{"model": "audio frame classifier", "dataset": "single English nouns, adjectives and verbs, spoken by a formant synthesiser in many voices", "train_examples": 78125, "gain_aug_db": 10, "n_mels": 64, "hop_length": 160, "input": "log_mel", "spec_augment": false, "win_length": 400, "num_classes": 41, "output_stride": 2, "arch": "crnn", "norm": "batchnorm", "hidden_act": "silu", "depths": [1, 2, 1], "kernel_size": 3, "stem": "single", "widths": [96, 96, 96], "rnn_width": 96, "rnn": "lstm", "bidirectional": false, "rnn_residual": false, "rnn_layers": 6, "optimizer": "muon", "muon_scale": "match_rms_adamw", "learning_rate": 0.0038, "momentum": 0.95, "nesterov": true, "orthogonalizer": "newton_schulz_5", "adamw_lr_other_params": 0.002, "max_grad_norm": 5.0, "sam_rho": 0.1, "max_steps": 4100, "batch_size": 64, "epochs": 3.4, "lr_schedule": "cosine", "final_lr_fraction": 0, "warmup_steps": 200, "weight_decay": 0.0, "adamw_weight_decay_other_params": 0.01}
Rows from block 2 of a small audio frame classifier, named by matrix and row number. Each number is 500 + 40 x the weight over its row's rms, rounded and kept within 0 to 999. All counts start at 0. Numbers have three digits each.
After each channel's rows are labels from the 100 clips, of 14976, where the channel reaches its highest value: "loudest band" is the band of the loudest frequency at the time of the peak; "top examples" is what is common among them. Only what is clearly more common there than usual is listed. The data: single English nouns, adjectives and verbs, spoken by a formant synthesiser in many voices.
# conv: width-3 conv (model.blocks.2.conv.weight, 96x96x3, each kernel summed), inputs 0-95

conv.31:423509561540412480513501533542528519460519517489435458517474462479506514430494455494513526499545425493456506545562482432542455508527520496508538494512461472528488599500516492527485546442455459448423465435435481484428474526473560466467521485530585474541511555450505463520496528563534469451
loudest band: 4000 to 8000 Hz
top examples: /t/; /p/; /eɪ/; clipping

conv.3:496552466398483513523506477493527507469507554444537462568523555540578488515512525445515540482570481538461475477567550508516528554481480485510496467573495501528487447492470515468510517563481537447495546491464503439458560501411484567534519552443443540511519556514516500480446406433525491560
loudest band: 4000 to 8000 Hz
top examples: /t/; clipping; /p/

conv.64:554472494534500528472558522525466409503509504523521485473436514425497555533435582507513488484517436422525460500472458525521444562548535528481440479440442476510488531536498480430530489554496488490535431531491522416448470461447494504487572530531500585514504509510528556502576517457494463442
loudest band: 4000 to 8000 Hz
top examples: /ɪ/

conv.70:477541458558486470465579517536443496484572511475433540487535562515530448523520488513537459544492490528497539505437462478547531500506522559479421493554564477516534413516569522489519478517515515533502443494453418474521494461515516577449467479491597475420504485479548486516467488503549490595
loudest band: 250 to 500 Hz
top examples: /ɹ/; /n/; clipping

conv.43:463476463510474539519454522471493513490504488494543480483519528473570537547466472495485512497524541509484505491561509486424430511511496436529508488403410513542547556454496480499577484462496460481504591537525608458530451497442538487518458555489476502535435399527478547467427489473522463447
loudest band: 2000 to 4000 Hz
top examples: /i/; clipping; /ʃ/; /tʃ/

conv.7:491473485519556478508441466540518572488494509451536449475472529452528542460507496470496516550472442570451518543525522452577591501541551446577500504463451560440538495432479505517411518537504478528577515471505475503505488470541514514424481511504470520541482425480515520560477525556527405507
loudest band: 500 to 1000 Hz
top examples: /aɪ/

conv.62:496464461474477524491506510522483488480480512478416527488485514487532466427502486514475532499514436561553475500550476458508458464507530486570525449482491565550514368417499455457442533473482459530516546564448486491499491450448499516479489597476520566496395540498429522480487510548496520435
loudest band: 2000 to 4000 Hz
top examples: /tʃ/; clipping; /ʃ/

conv.16:480501521490496552516522473497454497559547592508469502462516542555548490487546558512611537533535489425482491539487513490469536542492445476554519509535509463510482517474484505510565434451554489464471463485428610472498528536477489508523488507423580495608501558445538456504485487524454472518
loudest band: 2000 to 4000 Hz
top examples: /k/; clipping; /i/

conv.72:508464530459488534478471558462506504453523497448386468498455533437489511517502503525504477465498495533469518455530507492487454521408532400518536529464464464529464495530451524481465536477456521518389529476552480436508538494524508425564464477521453472494537545525442519533527481478482368489
loudest band: 4000 to 8000 Hz
top examples: /s/; reverberation; /ɔ/

conv.69:494540438484470556495568502492517539513504483436464461513467599457559504483462447440517538547527448589542455539536526476484502465495510427536439530542540540489480469461480454450569519469473494487454520547563466459538494450450473520509504510465514543510570421498504567504422456450488479503
loudest band: 4000 to 8000 Hz
top examples: /k/; clipping; /ɑ/

conv.27:519594482504484483449548516525507471513517545563522558566495493553503503509500507440540553492607566420467477533563470497473546483436489543440513500497463479518528552529597477441498438548563468470504511509442557431533491486484501483549511504479496521541481465403519511514492463465561494508
loudest band: 2000 to 4000 Hz
top examples: clipping; /n/; /ʃ/

conv.90:583545450540457441453516490452539521441452440472496518532455510376458495486458438505500514568497462540509454507533508523492496474460535514507497463464461548564449503424491542488510482527486452457410463559545546526531498458490551464521457468500469525556490457505493493473461515574478503417
loudest band: 2000 to 4000 Hz
top examples: clipping; /tʃ/; /ɝ/; /p/

conv.5:492504464442401524535522560397522480496523536554559493480390574517515516456499507501546469529484533582539472563469476457487492504439558467503509456516503541546521441454482442429510495521540471516460543486550497518482506540406506532502515497493513458494456515493408447500447513469481510504
loudest band: 4000 to 8000 Hz
top examples: /k/; clipping

conv.83:439530524466478537470464495475492485487490487497493443553483447571471460437456511381497473454462436526521525524530564533470468537512523540603448504541519455457524440394435505454479531480459475454517488510406541467477526435547488506526470440454512494530534498471511491496488513493484489436
loudest band: 2000 to 4000 Hz
top examples: /k/; /p/; clipping

conv.45:507486476513517481472450518477497503475463496529367491475505463480510454448467491458479468495460501512548564471627563524464452499487529545457457472498503540466467516494525512513473541439445499477556528467433512471465463455517498479506419464466499415551557558582444463554489475505496509437
loudest band: 4000 to 8000 Hz
top examples: /t/; /eɪ/; clipping; /p/

conv.92:445522558439440581505482514465524502429513421557479528573479514441513487504438472487491439513505492516503531410512466481461482556457481486532517469467428505534517484430490530559463561469590420521514559502419485517493508505493460495495433502478513502468497492578439501501486529517479443443
loudest band: 500 to 1000 Hz
top examples: clipping; /p/; /æ/

conv.44:545562540430524507547541481463517500522525471543534503404554548520494537548509508531500512553568512477520492438570503561502499554492438502471564520502578570512540479588488564545551493484555531551508415549525449566500530500479495531538511548457484444464531512532463474487473495475561510523
loudest band: 250 to 500 Hz
top examples: /s/; /ɝ/; clipping

conv.73:542518501512415498535476527504486510448514472496496478562475513489566444452512558459503467484560459425479470450501458475432486536561515491519539508564455430459486515442470499498499468449504472447483589516443495465449500440472460504386489537513457460513506521485456509501560394466476546527
loudest band: 2000 to 4000 Hz
top examples: /ʃ/; /tʃ/

conv.17:382433511485526486520480524479478503495516560529476496505505501470565501529446495505469529535576523500458374476510605486523550483526481449519464504436474530521564500508523456495500505551461488521495482499502511468494499555572475503547481521492553542588471432436497527479496426560419498517
loudest band: 250 to 500 Hz
top examples: /i/

conv.41:542465544504416513468466463541433569570523490522517521518551543435542469468466432461515460511521563486535453453544540530502553495460556588536505491521481469461479494510501484532479439542538464469521500556591504519490484507501416530513460493512469493494513547454505459627488555511500452473
loudest band: 4000 to 8000 Hz
top examples: /s/; clipping; thin (high-pass)

conv.26:540481421459501520463518520528479520501462493555556446415462538413537475566449511482544419499440493509561426502541403500527509530434521522467455515492419499506488546458493583540535547542560509481492479486504417490551553495518538534516478518527449538534503549505494469506481506499555471504
loudest band: 2000 to 4000 Hz
top examples: /k/; /ɑ/; /ʃ/; /aɪ/

conv.29:481463520485445539492507531502506468489433530579498462536473548412521494396515525442480573474489525455481545582578493470469496468517556494546494539499570466491503520480423481497566452534504489466526449502501547519476585485412515475534539489480458487458448499488531485456475493421561527478
loudest band: 4000 to 8000 Hz
top examples: /f/; clipping

conv.63:537535509482478524562584536490459483394538448487528531471453455418550493478531521586514489505424440515477543485544505487483485569480433488512500524476448531524464507512459442551468542548563457430461541536470512506524487502453477468560473531419476443560488546552451502511509527531499483515
loudest band: 2000 to 4000 Hz
top examples: /i/; /dʒ/

conv.12:492574488515480483538520448379466505566472535479448419554426486480517525460471447507543463495490463506585436561525497461482489495500403490462534496517475546504529529500534515475487518446546463477571438561510532454499463489443506557426477472498419520516497518522506522485483477514542431504
loudest band: 500 to 1000 Hz
top examples: /eɪ/; /t/; /s/; /n/

conv.15:524438456512468487495492454511550558464482520505564498494489548491442445472476550462556473482442452482549479463525445538513551419496572523436495513424514493477562529531560418531528497534524481513502520488523401521514487486547476444471460518416511518534420526438545511470538525476532519571
loudest band: 500 to 1000 Hz
top examples: /p/; clipping; /ɑ/

conv.49:492496466481464558516577504537473522492477483535458490503467472435579515526493537491530523458467527555421505536603555504396479580464486390551483432499448491455517482437500486516529502442488515486560524548548536549520514489468476466499485520544500516520471539490490476484458502522443488595
loudest band: 2000 to 4000 Hz
top examples: /tʃ/; /ʃ/; thin (high-pass)

conv.0:468534533465493495502531503512470568504519544508524495451532495599551475475563462535502503451531478483471537505467456435493522539458474550446498452491591426525424468479567467512587478459479512371498537531455554520506523500543537547545480468494518542488491482534526426467449497462515484552
loudest band: 1000 to 2000 Hz
top examples: /p/; /ʃ/

conv.24:458503483522455525507552441522584505481562454550457472537453456481574557448482560485482482503527502507498548510429463531454500556505449515547529510499589472496534512442504512512536572508484448604552469401467517497489486487517504498430472489502535520477517528565454520454511467539435487569
loudest band: 500 to 1000 Hz; 1000 to 2000 Hz
top examples: /ɑ/; voice: child-like voice; /ɹ/; clipping

conv.46:496481455485488507468491456488561616569452521465496431418446571538569499569476530468535507495535476520511480520490521448524488558486482487509424506459497525484509519448492485490477484466467468453495469533564568496542504508557539554399514452542477495491515433446491572486437470523549458492
loudest band: 2000 to 4000 Hz
top examples: /k/; /tʃ/; clipping

conv.81:521480515493477466474527477471541469447541536539506487461502565477556475475444540452529529487544440417510487515494507520483418553466548507437545513480428515536475460486514433471546432576556455415458531506507540469432509492522485440579529492535494523454488492572502471448559451519531442518
loudest band: 2000 to 4000 Hz
top examples: /d/; voice: deep voice; /ɑ/

conv.35:543575521533520474573532522502494532490527461456483429512449513486536521432504561518456456404454480463435523515520511438518537464498597472452422506437486488487531478442497522496545548542511492469510503488463482458478441529536504444570522489428436505551455530562497422496478446501517503517
loudest band: 2000 to 4000 Hz
top examples: /i/; /tʃ/; /ɪ/; /p/

conv.56:482474513405530507511544518463524522507403459428519521474403566459601500492481480438495544458477466507507519447518529573442513537437456413439503573515459555525462440486520486499487482502508534504524540491479520487434507483449485495466517539496470484490532460554447479461477524429456485486
loudest band: 500 to 1000 Hz
top examples: /aʊ/; /s/

conv.84:493500455448437535522566542483523543514452467535522504426466539476535471458443536478571522534534461464459426465572531541528519525449588472532521528550504476514476452535505528513538492507506513455549487571571551499526532493459479517500558573486508553500470470570492494561552505473564434562
loudest band: 2000 to 4000 Hz
top examples: /tʃ/; /ʃ/; /ə/; clipping

conv.77:513540463540578506479521488522537496462567514506527445464466583446490540481546463484421484508567559493532436541515551452460476519440635533522394505455470515559486557515494493477536498553472475460479533567539530443501531511490488518544558542492499498485523473485500512466465497458505461455
loudest band: 4000 to 8000 Hz; 2000 to 4000 Hz
top examples: clipping; /f/

conv.40:515540510442486490496525521517533531471466481556468497477414561464509549462439507477496560464502478473448486460549504525459426500424535417538581474558465446523476499548570538574480496548505476455519495515535514502526480447484506527555576560494455505509453502427458480481529455416547464520
loudest band: 1000 to 2000 Hz; 2000 to 4000 Hz
top examples: clipping; /p/

conv.20:488519453489484454460486503499469548527432457481482481464589436454462523424539507497524549553467523497481524433519433460519464500546546478568454443527564547543508518528448506514524566478489463550537518450486455491482564416468562533489494479513539514469475550420419536448449466481512489480
loudest band: 4000 to 8000 Hz
top examples: /t/; /s/; /eɪ/; rumble

conv.39:464517526429425474488513502484501431470556467509470499509470558476452487479468492440558511525546497551468521501503451536498503513485557559508503514624468430564518460531380512467521511454436531472491555509607478433507451506516549529523494484493500497488571553537463532513536518478465520490
loudest band: 4000 to 8000 Hz
top examples: /s/; clipping; /eɪ/

conv.52:539514446548519472488450437449534494481535529509431513451509453460453450475498457465577442472552441467571503473523480481497450470502525592488440445462511479602530525466511487483511430559508474486506441509515557452489444491547552449502509467420464462496501477480560493530541484509530512430
loudest band: 2000 to 4000 Hz
top examples: /tʃ/; clipping; /aɪ/; thin (high-pass)

conv.55:497505482452483499447473496531547541567543547419500495456470468491518545444498508505560538455490477548454550492508522464557488459529493495352500531472443486565485551507480481476484512573468503450452499471602532523521462521498546405513448468460505435510518541475554478493501458544543496524
loudest band: 4000 to 8000 Hz
top examples: /s/; clipping

conv.95:398472425496465517522521488494458548487399466534432464513433494411498544484452563414474520495481517521397399483502543445498496503453466507493571460557478487466453490485451513494521484469481502451527463525522464536446546458484466449458526484519556515499471488477476496459470499548489483497
loudest band: 4000 to 8000 Hz
top examples: /t/; /eɪ/; /ɝ/; /p/

conv.22:506499522503496469487491555588563541504495536555435558598442470521549496509498530478574570472509469445542506517452493540460508540497511521484486498418463493461519469480509576533441464542593535459517468469473438474521513532461453521497518462482427400487550446456501485506517487534500535540
loudest band: 250 to 500 Hz; 500 to 1000 Hz
top examples: /s/; /ɔ/

conv.42:455475498474441497498499529471588487423413379487403475492453478420469575463465520476506438555581439553479494509534523473483515491455511436463522472495479525551489478511501502551538519490483484542444497527531514482473488482418539513494470500459434531496493446511484520448511441492551498503
loudest band: 500 to 1000 Hz
top examples: voice: child-like voice; /ɪ/; /eɪ/